config = dict(
    encoder_arch='crnn',
    model='encoder-decoder audio transcriber',
    dataset='single English nouns, adjectives and verbs, spoken by a formant synthesiser in many voices',
    train_examples=78125,
    noise_aug=0.002,
    time_shift_ms=50,
    n_mels=40,
    hop_length=160,
    input='log_mel',
    spec_augment=True,
    win_length=512,
    tokenizer='word',
    vocab_size=118,
    encoder_norm='batchnorm',
    encoder_activation='silu',
    encoder_depths=[1, 2, 2],
    encoder_kernel_size=5,
    encoder_stem='single',
    encoder_widths=[128, 192, 288],
    encoder_rnn_width=256,
    encoder_rnn='lstm',
    encoder_bidirectional=False,
    encoder_rnn_residual=False,
    encoder_rnn_layers=5,
    fusion='cross_attention',
    decoder_width=384,
    decoder_layers=6,
    decoder_norm='layernorm',
    decoder_norm_position='pre',
    decoder_activation='relu',
    decoder_mlp_ratio=3,
    decoder_head_dim=64,
    decoder_fused_qkv=False,
    decoder_bias='qkv',
    decoder_qk_norm=False,
    decoder_parallel_block=False,
    decoder_inner_norm=False,
    decoder_positions='sincos',
    decoder_cross_attention_every=2,
    decoder_tie_embeddings=False,
    residual_init='scaled_by_depth',
    optimizer='adamw',
    lr=0.0011,
    beta1=0.9,
    beta2=0.999,
    eps=1e-08,
    grad_clip=1.0,
    steps=3900,
    batch_size=48,
    epochs=2.4,
    lr_schedule='wsd_sqrt',
    decay_fraction=0.3,
    final_lr_fraction=0,
    warmup_steps=190,
    weight_decay=0.1,
)
Rows from block 3 of the audio encoder of a small encoder-decoder audio transcriber, named by matrix and row number. Each number is 128 + 32 x the weight over its row's rms, rounded and kept within 0 to 255. All counts start at 0. Numbers have three digits each.
After each channel's rows are labels from the 100 clips, of 14976, where the channel reaches its highest value: "lies over" is the class under the peak. Only what is clearly more common there than usual is listed. The data: single English nouns, adjectives and verbs, spoken by a formant synthesiser in many voices.
# conv: width-5 conv, stride 2 (encoder.blocks.3.conv.weight, 288x192x5, each kernel summed), inputs 0-191

conv.73:133095101108090190113124057098091103096121124144114127162119150151100078095120095093155126133144169084131054154064098170116170147128084116119139125089127088109156074163106094108102126127132091113161115110090114099196109081077069127109106090105146069074093188098082069134125150071104123088119075148100073111103112120164137078118094101074081110154152145129142115088095150160106121136076091144069158169166082174134103174140117126142081123147087084142155098106087128120135121081093146080135127119148063153079130154117082144118071079138095101110094095093099095083167133119150106101
lies over: /s/

conv.190:125087105108116088097095097093094104099103100125105111113096119119083104091089097097106100123101134093093087095097093153100104111098080109116118085093124080081131076092094082093098106102094087095100080088077090077166099093089079101087095094102111086086106170100095093105091107092081097098087101106098101087089087109112091082102090079090092091103093125111098086090098142119093107112075080114090104155124073132099109145112087102097076090122102102103108084093087106103137095088090119088102120110130091113096101126098088116096081097101089104100095095083091086094126100092088104078
lies over: /ʃ/

conv.161:126087080116074126129083072086071093110077079122119128125134125122097073072130077084123126132112134089110087136088125140119125126113081125117126128076118119104139079130075084077085132130126119123120102121097082095149126078070078124086073077121127087085076158078063064124126119076076125077111089121112078096074135125131102072115118069085117101120128140125116108083080129137082135100115090121078123143129113151130072144123121123128119120128086075118122088091107074112130133081084135071118082110138088128080112124075094112102076100124093081110065066084087124089133129132114073110
lies over: /ʃ/

conv.165:132087074122083134119078076079072083107071073125112119112131129118092069072128087076124119122126140083118089127095106148110122122112094123129124118079122120106135083115085074091082123128122108109125099125089084089151116090086076118074090097116121097083059157070062069121121123073083126090127095117107078107078112117122104076126125066080110098124119145131129105082085145131082121107112088122082120141121111147129089141132115120122116114130085084118123089085112071113132125081098112071124095114139084120079126118069093113095074086123087083115057061085084124075124124112127080103
lies over: /ʃ/; /eɪ/

conv.210:099148150122139089108141162161168145091144156123088094124090109095157152164102167172080093098094098167105154094175096133090086120088146082101094090159079088092129124094144170169165100110089093084082125087159148145125095158154160079164142161095087149175160112155173159091097103157161094150078157081101174147164091098092134154126073164146092151071093137103086088153157116111172136121120165110153085080110088100097151129117085108092080103108164167092095173161103152101137095156134113174093153092118169096160090093156157090153168160092151169088167152147167095171123093092096164091
lies over: /ɔ/; /ɑ/

conv.273:106149141114152099099138160172161129096146159130071076113091100091153164150085149166087091105094098153111147088158086127086078107089146077082112072137082080085122124092137154164157101100093085084092144084165144149131093150149151074159139146083096149157164114155148150087085081160175099144072160078095159134146093097071128157118078164137098146085084125100089096150159123119167122133113139104152086105114082099100151137112078073090083098106159173086092163154109154092131102158147110169080149076115154096139094079150140089164149149092159146079164160141151092161094084076107151086
lies over: /ɔ/; /ɑ/

conv.271:098161152114148095111153169164161143091163162127083084107093099093174154167098152172087091082094103164110154090172094138092093116097142073099116101146080098082124129099127161167159111104113090094092126091185158148134097157150160081163137136095079147161164103167157164101113102153173117160073164078096171140167093110082123162123075168144106160073094133102087102159163128119174128135113143101156084095125087108097159127113081096088088091121154179093109172165093148084141089152150113168108155089105149087174083090163142094169166145097172164096172161160162088153115100088111153084
lies over: /ɔ/; /ɑ/

conv.90:118094083102063103124087080087080085110086086117118112114122113132078094088103081086116115109117124084112094094079105133106120109119080112121112114079117112117123071111081077072083122107113104099122087107084090079109107101077086117095082072100124092079079141093093085122110116098081103074109100121122081079098108115130094082121114077081115080119121122104117093087087117117081098107091077112086111136122110092105088152121128104121113101115090091110110091081107103123123108080080121093123075103115082116080116116082079120077082102107084083114072073083074111081124116116122085106
lies over: /tʃ/; /eɪ/

conv.74:098147153127155078102169159167167161067156184110096105133087103113172149160100153173088107099086107169095152084167086141082095116095164084110109087159106092095109138090143160168157111120087095098093147090161146165101101166159176089170151155099110155165161115178166169103107109153157113135083147095086169161158098116107141163123078180160106158096110132122091100170169127119170143149131155100148098109121086118099163138116081105096080091116167162084092156169111168093119119156161117166099163104116152100169076088165157107167162159105173172086167162171162094164106097085103171083
lies over: /ɔ/; /ɑ/

conv.125:119095091127071126130093078070072074110069080119116126114128122126084073078114093084117111122128135073102088119091103133120132132118080122124112125084120121123132089126080085080089120127123115119117104120081071087130114075088089121069089084111123086074059159065061078130130115082080134103109082121118081105082120134134104071119118073090114087129126133133120108084080130138085121104107090135078117137133101131134083137137117116121118120124078061116123082084110066117132129089094128069126087108138085129076120122080083113094085091126085092125056071090085120084133111117113090118
lies over: /eɪ/; /tʃ/

conv.150:125100080113079119108088077073069076109068082126112120124119129123067080094125094073114103115127134070118097110092110155108121128113080116117125119079118117106124081115087079076079119122117116127117111138081075088144114086089072115063087086114140091083080158084076064122123116088084132095124091122110075116078124123134113076113114064086118086105120142129116110094075124129076118111101084115079110133115110138115083153119109119120113115116099077121117076097108073110143109088103127078112102107146085122071119113069092107086084098113080075109084078079075120094105120124115081105
lies over: /tʃ/; /eɪ/

conv.107:145124147058155255099100105108126125107090122129082093131124123149129121133094121129130106125102196122068117201124088173108128135120138107092121124118106066086150117143130112135107166082167045066122144074131132142248070124123123109119119177102132144126123204115108152118102085109132119140110130115064108137117095098117172105108088128109070129114127139113121069123091140063118125187081112081109128134180085176183104157173110135110109064110102107131123114141084120090118074116139122134133107109116134127112145122138128144085118130144142130121128128162111064134200114127149130082
lies over: /s/

conv.158:132089095126073132120093076072086086110076086121105125119124127115080079075127089082116105131125147069125080125080117140111111130113077117119120113080121119110130090113081083091081116130123126127121102121087078072146119073077088109076076094115132082059083150090066085121130128076077129090107075114124077086075121118125104075115120077092111096117130141115107117080061131123082124120105077121094128139144100158121076138131115122117100106133100067121125074094093097123139123086107123088124111117133085123070117114076084117090069081129074080118082080089083123079124121124115083107
lies over: /ʃ/; /tʃ/

conv.130:122082086120090123123090090080082089114084080123123124123121125141083092082118072071117124122131140091128075125085118133117116118120078124119124110085127114113128091128083074081074114122123116106122091112080078078150125091079095115075080082126118077078082153084086071121124126077066121080122080126111081091090118122126105081109111074079110083122112144120129118086081124118065113105108074125079115139122125153124081150121119137125117113134079075127124082083105084126132127099077126070121083116134076125073129136080078132090086098121083072125083068079074112080127134113120082111
lies over: /ʃ/

conv.17:116088094126096149123086091067072069105093079125119139099125125119087070084114088071134123118119148079120088137092106131127126133126092130138127112082133104112129101130102098081093119123138091103123087103078093102171118088087088116070103084108111099073072150066082073111122125087073128094123088121101076082080121119123076082117119074077096082126130144133122107090095134125078124096102096124086120149126108157121073149112112140112110113136076077115126094076101080109129122084084124079127100107143082136076143136093094127079062086129059095115071070070095108085143131127105089111
lies over: /ʃ/

conv.46:174131129104134255125156138112143141099131146151129105190142106142106124104139098103142109124133142098074110230122115174126140129133118138129145133092131118085184135138132119084099196061195100097162140127116112119255121124116120139098114129124169107107083190122115105147100140110113127144123099141058113149102140109139171140144113123128094142136168147103136047124110155101122096141101108099133141166213138162179087164192093129138113085118110108139160108144075130140122147129179136103099120092141108149102125173096096125121120125158127127128110107121117070112201139127187112106
lies over: /s/

conv.122:127085070122083144120105086076072084120074087126123130119123118112077070090119084083135115138116133070123082130081113133123127128128066125129127126079126122114130087112079085084082116131133121119121100120090074078138114083069079126069079081118128092070076150077066089135124124084088122084118080115110069106087120119133108078124118085089110090114129148126123124091075133131068126104111079120072125142123113152131072144129120132129122123134081079127121065079114083117137121090084123077128098108149081118079121118070087118092077088122081075121080084098077109077130112127122082110
lies over: /ʃ/

conv.160:132091093125083094135081083075078079134080086122120127128118135129087085082120076076123141123138129077125080100080123138129120116134077129127119123089134119126124063120090076077080127127124117120130071129084082083124131083075077130085086091118127088077085135072076076128132125090080126083123095116118082079081124118126096082112123086090126080126122115128121113074086129131080114096109083125082129138121131120112081139126131137129119115127067077122124086072108075129120118076090130071126072115124061122078132127079096125076075101128081074128083079082079120076125128123122078128
lies over: /tʃ/; /eɪ/

conv.268:089173154120140095101144171160174144088159167116094082125090110087156141145084158171102098098082097160106162104154087124097081112089156065114114087154083099095110127090138154159162108117104091088091136091176163142122100167172163090166141139094102145151170112172162155084110103148153088140077175080091166142172092103082135169104094162163093149087082135105091095153179115106176129139116157103156097098131079095093155126108074098083089089108158174100113170170093149105131092146157103161112151088107155089153098093152146090153167146098161163081153151146154081152114094073088174095
lies over: /ɔ/; /ɑ/

conv.217:188108108134117246170114112113097113171106119141173150163153163165106122107145121102162159163181159108144111221120156127162173164153116154155163169116148152169175129164128108106100211118211154158172115145105116118191176113119106169120130117167178118107106131117117116179158172114117167117167100175159111107108147167153107109163177118117158111173162122156166150106118171132123139103133108169106173141179169137203117122173160157171170148147107102167152090113161124162124183123125152118158114172136107151110167171114116168116112103158123103168119106116109166111170171173198108172
lies over: /s/

conv.37:180094108120093255173107094113113119151090103160149168178153148161112111123148116107167170142171171114105109237110142144155167152179122145152156174098129122118164138140117103106115192109196151122197128120110112109188142121097099166102120117140187116098097142110101085191148149111111128118176123174133111110098140125153109109143154110129133112149174131138150106096089146140091129093134112152112194145180150157210106145162167130167160111123099115152159097098138092158119161096109148093155102141129106168116162178115102197115100120147106099170111097099105125114161179192168081144
lies over: /s/

conv.186:147069082125080187138096070094080085124083093142119127141138136134075081090134079077149128139121138089125058159081129134126132136128095134136132127088125141120133079132077077104099134121138115126142088124088062077163128082077081137083079079149135066076092140088093088148133134082086139078123060143116085093077135139125110088121136087085131090131144137132149124078080122131081111095097077133092138138157120159133077134138134151125124126126094092140129074091110086134121132092095149075120089107151088137078138136074070141092080073124078087138101079086073122082138129139143062120
lies over: /s/

conv.12:183142132167142221173130129135134124177129119152163161154174166170142137145180144132178166154165156132164149189133172125175169171174152172165174177147176177183161157165142133144135170156187169182168140177127140154157158141146147173137150142176167154144144130140137120163170178154139164135182139166177146137125180164153132135150190129149172133172167126162179167128144150152138166119173131156138161146167175131179130127161161175175182183164134124169161136125159134170151174131125155142166133149138158164134164163148138161144137137169133138178129140117139167146173171177167155162
lies over: /s/

conv.63:119110075125079125124077074086077069114088077114126118110113115105087092081124065081126116121118128086128084122080118136117117126116083120119127111074112122110124086126084083071086105130126122111114077118085088091163121076091083114075087082123115083080085157071083072114121116097071111084114100110112083106076121124128098075116115069088121085119117133128118109079081131133080128110092078120073115148118111140108097148118114120122123110125082071122124087088109075125117118082079120079116095110137078114085112124080084120091079096110086070113072071075078117087127124120121098119
lies over: /tʃ/; /eɪ/

conv.140:128102079111078119129075083075079081119080068112115119110122125115083090087123087082117114127111135078112086115081115141114108113128075120133121121083119117123118082116084087061076117125125105112116098112084084084141120079092079112063073094113121090089079152058083081117122117096078112084113096113120096090085125117121113079111117080095113075119128121115110107097079123133076115099106075117082113138118098133116086153114123122122117109121080082117122078084109084116133118083090125080122085106135083117068111118078080125075078115106072079115069075083076116094128123115117086112
lies over: /tʃ/; /eɪ/

conv.68:084145147103153090095156163145153140083146164128086091106079099107150151146090156163092093115064094146099166078151094142093072103094155085093098071169097091098116137087155162156167087111100082078086135086165168155142106150146148079152153134080088147144167131151157152091097110138168099142076147085095154138174085092090129158108080165166090152088090125103086081130155112100175118122108174104145091102102075095110168116112091119087075092096141165092094148139085135094131096136153111165093138085100153085164094091169169105141169144087161173102151165154159095145118087097096150087
lies over: /ɔ/; /ɑ/